From a checkpoint of a small image classifier.
Data: trained on rendered scenes of toy objects such as cars, trees, mugs and chairs, 48750 training examples.
Rows from block 5 of a small image classifier, named by matrix and row number. Rows with one number belong to one neuron. Each number is 500 + 50 x the weight over its row's rms, rounded and kept within 0 to 999. All counts start at 0. Numbers have three digits each.
After each neuron's rows are labels from the 100 images, of 14976, where the neuron reaches its highest value: "patch colour" is the nearest of a few named colours to the mean colour under the peak; "strongest on" is what is common among them. Only what is clearly more common there than usual is listed. The data: rendered scenes of toy objects such as cars, trees, mugs and chairs. In brackets: how many of the 100.
# fc1: MLP up (model.blocks.5.mlp.fc1.weight, 1536x256), inputs 86-171
# fc2: MLP down (model.blocks.5.mlp.fc2.weight, 256x1536, transposed), outputs 86-171

fc1.406:541382411463426509482519545520566498581536459569575484549542540470600515502420529516479524425522474541523509480438452556509491571478434610515463533473503483539521498531459543496503500461536441502513402388485463565524367577578466461685523461497484560537595469
fc2.406:490583539442460516433506437443502556481492520521476419484482447513553513385551487562507530521549442506535521465360520593479525676450582525484511509458498471488492502467523515471455412535506512370491694482508467523451427511575452455398519612492475510531453497
patch colour: black (75)
strongest on: black object (40); its colour: black (29)

fc1.142:533540447506523536551536457520570532605586521479538506587469470513520408396566506525523516389540501556468475550447538526504501481507465518550462421530386446519496544526472480500506553480535546520415521501486482513443376487476473527445481466474509451588527409
fc2.142:485537532563530527454532525508495470345451482478390414497635458506546508383453532501485494486478575466505540512645507616599461586451460528512467530450445498543473452512518501536484482539480496588539529485459532507489514562599540562580522502416510478516551519
patch colour: brown (50)
strongest on: blue object (48); its colour: blue (26)

fc1.400:473438472413487534465517572513543550550557469545536538496425501563593536488470502520440526499541459541502435511417555471408470491485473489525484437559484496469596448448484503544593490571464613327488473557549476492511450447596516596437504484532473596474520459
fc2.400:501427529478505424544411488504464475528529435396583420511559453509538473471581529537462492501504542513482486439428521525477468607551499548503494476517454612486476530586448504491461428482550499444520588496416538474528507497419546394490487623567519461371614568
patch colour: black (46)
strongest on: light from the left (49)

fc1.735:460466502576504552497499497541512459470522494489509481480464547409457479484579543532490494513504513458552439482481552450497529504454506469524542514523461510530455520417514548493461517563441621562497456598613450495525541467451534429415498524502544465597462514
fc2.735:458532470450490479494346509492517514447507318601420497487559543487392565401469511444500512488578261527446537500594393585409472480570487521482575386489499504506528535506533522468518468481426498521520470507489516490556473523529502369583449554505460486545518424
patch colour: grey (53)
strongest on: red object (47); its colour: red (29)

fc1.4:582449499577426506541491540526553498454501526412483463471443525539639529635443463500520539447511555511518540461554520400555532505582510509499481480523547505531572505500553527525555519490462537543508499498517512495503457522615522415454488524604487503545368470
fc2.4:494475506401550548599568506488512586564448588541502610487446427531418476469434524545561457505389505537509358591418493506509427510448493516540546497343441427563563526489519504492375565489536447476495412514458456456480498529429472624575482583447509530491519517
patch colour: grey (54)
strongest on: count: three (65)

fc1.308:517492476507512500454499539482473431484483549518450484474533608404547526552504510526603517474460537498558481484525412545541504487515541575409533452543595503436503525506528489517490549460531524528509507521416534515530496333536547455489565497466553478498607508
fc2.308:487477507569481495510427496487513624311486552508439488521578418463422491371495464569504483520635524471465581467483489687438518556455554422514466499576404513473544502469480503503527570526440489406523524490487535489479432496644503479480518418456493543527547617
patch colour: pink (36)
strongest on: pink object (38); its colour: pink (25)

fc1.495:527447478542397480502517515553496463510587501481518502486497560438464428450493575504408501487569552432460504531484568492529557597501490475510478453513469516472558461464485503529514500539490497596464410581537492539531525521467552437472513495569487544553452521
fc2.495:464426505437540533578403478497512522394460308561484585535483521475365538457485476464448519465553291486565585456598416640469523455587477517474498345434485566504470546448528486430567464492489537466531446536518520452518491523492475438541484507497465526460518458
patch colour: green (34)
strongest on: red object (49)

fc1.124:502474504453530396470499495505504494454428435402461471489301519477625477502433514482478414509391416487477523516493557526529550436569513576454417473488432488451503531393458506480476511517469525492494516417467455444447461495434561520378455466493483564517502448
fc2.124:504445524485520507470431532454453512444533539516541544470557564507512493463536543524540502473523486493495448465424498462453494478541469467529498473484448610481491501505501502546449616476507546371502395477501518534496630506505468617356508460547530506453609520
patch colour: pink (57)
strongest on: black object (40); its colour: black (25)

fc1.339:540354454473415546458474520489508454531514435547556546547578475574501519524464536601446476425490497587515447469403478545482458537496453538510488550514481481487563464465444548472533523476559445435520547449523424493524416556597457481627469509524484524593522500
fc2.339:528542523521467507516514509460475483451500444457467395480576461518512472423555502565503487502549514472522550372325617511432514587409513512499486535480475489507519503443514503472541532512526485423523741495495494473491416520537451444377502592516503501541530567
patch colour: black (92)
strongest on: black object (45); its colour: black (36)

fc1.211:502484447490513464549551481517521446417469563563464482541403469509580510494518420437518627543534487534454497506523559489386487454415474570551505493477526507525436509500481519511548548463486552450424498491506431432464477584535442538528552493541624464517543513
fc2.211:473549532533528496511364522476454549465550416441580368520566583527523482476607585575493475486442614510445470390481443570544463573475537543513476431546442490488534501585466480530431541518365442472530508449432529497576599537543502454452417411493544498567539594
patch colour: green (44)
strongest on: green object (45)

fc1.597:535388434467424489472472530505490468568517478553497511562560521502596567470414600551481501410505532562530503479426384599484486548523399587497525524515456479543504496499441507483524534489542457481539522419538432511533389554583417467620485438492517570545611502
fc2.597:486545528485530489463583460474504552385513491460520380471543493526477481360587465489537495505536460466536567440390540490441537656400568518513525513450479441465487510471529501493510438492545498410504673501519503534474435492579464460405534586528480511515447524
patch colour: black (86)
strongest on: black object (41); its colour: black (27)

fc1.101:525417384517475487537502524555502519566516475543552465534425440502594510532462508573427583462436498490510508575466569544506450544473448534556458555481470476574505505569425532499487497458547433472547460389452449515592431527453440492639486492560463509614601579
fc2.101:493561519506493532362545490433516513578524546488465422523473449507605501447603535550542474480570470514526556378411521606483539695433506546532497511436446470495514485509566492442487471524480521384480631512473499509474432550567500525431542590487498498499473470
patch colour: black (72)
strongest on: black object (35)

fc1.657:504416413458523487506518482529493486513562520459558454512415500503584464538450470473470518414441515515461533559465629501495440587510494521466480579496496497499525513568495508494535477427566448465500424460429470461569389532448493586582606510505480437527538475
fc2.657:508614497451475552479532478473479483549483509524488421510443399468536527531559497525495480487548502500527504381521515666465487650398382556473560483405439496490457473557547508479435431535453551456504597476480431489490442539566491451451536533535474512544504458
patch colour: black (42)
strongest on: black object (44)

fc1.331:546523608517383452507515537456482491580550554582434445516524525488488510494452419514436580503554509437493552580557517497476555490469525504572517386516536524451539549458570494534523555502503440404489488566602501470468520483424538545494555460453502529502483469
fc2.331:459456394473537483520490526605535406484496550542565591506529506498515561557392553518485439520513576563502409567561450493422438554491475487519433478495538477509543524585488508437448495411525527342495455525542493455466471483594411472346499546518555517387584534
patch colour: grey (52)
strongest on: hammer (28)

fc1.402:507561520410495473518526588483512536520549589532510515540382446502584495482564420458432553500511547486489570472432555575381462472512589527521391506555398451589484480527470474534501493479561495511509528494468450408451504539472408490566535444499570478523426497
fc2.402:513464496602482529459409500522502445340511501483499512497588622485494432380577464634489462497546492510563435539334549583576401583415531563558517496557491504482497506502483493426446521505487541495522510522502515472524524470674498556461529445446502510540581487
patch colour: green (55)
strongest on: teal object (55); its colour: teal (36)

fc1.581:559445537453471514394496445519428520463451486525544548482501620474475553494414516493568461422381563479512503475478493503496552489533463522453501535469539519510477458450458466430448536537602595531487570563425550579526518415481536475477566423511531501529538461
fc2.581:462489497531493541507411454498451615406510613467366458516547418451470511426556439516553488531606527507437541512506562494587516560487555492501416421485411463500555504512470485569574498493436520398517481469551459536519525480580487551525502421453504592367508547
patch colour: pink (46)
strongest on: pink object (50); its colour: pink (26)

fc1.188:518428472479415499509487563483500481596511451562501510518519451527600489501427554594512559404495517581531472469460475525469471525521460553536502541501486473612480528481431519443545568492561498478526503387511448524494392578658445480624521454539530586553599575
fc2.188:490548508488524512402536457492509557445493497414504343484526539486610538380580464476530506495493495496501535419388542595542587613388597512529504503427459442456508484477520503503515425498448483444481678507514504502493446532564461526453517577512500507498429518
patch colour: black (93)
strongest on: black object (49); its colour: black (31)

fc1.173:503553507451456470493597558501491511441453426506480503434429557350491601489448519517520464492490496494586475511496499450423523471537511541504345450551485484533488492501556433490500448514563554493477489465432451483493450461505544483538518405460525467579451471
fc2.173:457466482608570522492332559485508497398492467550419501507554530556454532581427557543430516447509589476488439527448456562555496430490482493509539490637393542477541520503519456524528581478424496466467514498506565547483569539553530387460483463568468507418483645
patch colour: pink (43); white (33)
strongest on: white object (46); its colour: white (36)

fc1.436:458521481501496496482499463509482551510532626600407443563394458473586499563521424491470571527541451482497462494431567507470473524415516528417435529502507573551442539481489490485481504449546509540399506504446507400517506550535505496508601476524549543505493498
fc2.436:500528504549575505525371456468470479411510475495493458500618554513532430446556469536528475487482621485432529468552478595544497601437504531478523414582499455484511538505510525551404611521405479466524509483537487510545465556630473433419446401434518484543470530
patch colour: green (42)
strongest on: green object (37)

fc1.198:547539525453531476496412540526443474551456636499439536534418526510532488564529387448511546518458503407539602502428538545513489496422508504532465502545517536500493526501560457483424548452411487594490555496559520408502524582513490502543562500526542437547503514
fc2.198:528496482556479507501438485557523416429501478592513490534642551449550401446532521510533489470542543511530518498540473628528418635438448567450485368504521439506510499498506501476469450609442517482560432546494464481510613492613457456401496378433552526468552454
patch colour: green (39)
strongest on: green object (42); its colour: green (26)

fc1.238:560531469445475531569499455475505455493534543430491443494473495572405478501420508478530572445558530568514494473548623461554552583485433505431494519542541532510524482503507527506535531555576475520526523373360543539548473527580519428489619528491439651485440536
fc2.238:479502475424519453569605486541496543363485501493482523486457532472514460641541383511495497546560565551439543399468599598514460474474462549544534499457398536508471482486520487489416525483446548485509475504503547456575565536546490550528554478464525458403544457
patch colour: brown (56)
strongest on: purple object (42); its colour: purple (26)

fc1.103:474503487402442588463543467526471458583430530548480517451486482523536501478437488523478510562565579538467446540546501431526515507500509526495532530561606506505493469560525457492478601530528494510451473457573470537505523500508438540510610512628482529572411545
fc2.103:508465592557463534458460523496444573479501443452500528497459457502540565476537436424561500503550535568548568379518533502587526452542422502486455475479400573596531480483442489521508495472460525509542451450459567482490576492496494431547451384442459541412610414
patch colour: grey (65)
strongest on: count: three (60)

fc1.397:525490470532636470485501497536452446684551522566503528421467509470556473540549432561455565483606496547516393543442533491534422511532548450473453496602503445479472547524526515501487532461526437507445475552461503503570420413442587564561518484488499488596561497
fc2.397:504504492468454477562383487484507535471492503404577478543551432461472503654474541484455525548571533511441474520557481620572467644425513563469520524521340540433512540498485523484497536501413502475503573477477468484515511465608509418478492480523464465500487448
patch colour: brown (88)
strongest on: orange object (53); yellow object (36); its colour: orange (30)

fc1.633:498503508553465463531536483490479472533547503465559528485462545460494471474602431487543604543543536460480494437461490555536511440497443423541567462509505530358477489569497571520500562392530433539509493544454550589542523435401491558474459491491469411502510441
fc2.633:559457482514496504430447485596523528506485518558556537543486487506455505470363599485505497514587494509451478591584477465589568454396501530478498420477477526510552515522456543548562401512451522355498370569536478492498515478492522471501517374513476534464559581
patch colour: grey (45)
strongest on: count: three (62)

fc1.154:498520464472543527529469510487531496536476475472535572521509467416578480409444512527462524446471499514566451454384444474481519498459494542449460509578414474492535515476443500466549448417533501442508492488445457486475435472515580555627459410463534516555521569
fc2.154:525415546503545482473457530509486409463512490537488415486569403572480487492575503557565469454504565568424492550455534530505560591513583513501504542468365500526524497493521489539576533496517466558542580461554572555509484492570556401413483580601515504516506534
patch colour: grey (49)
strongest on: blue object (51); its colour: blue (32)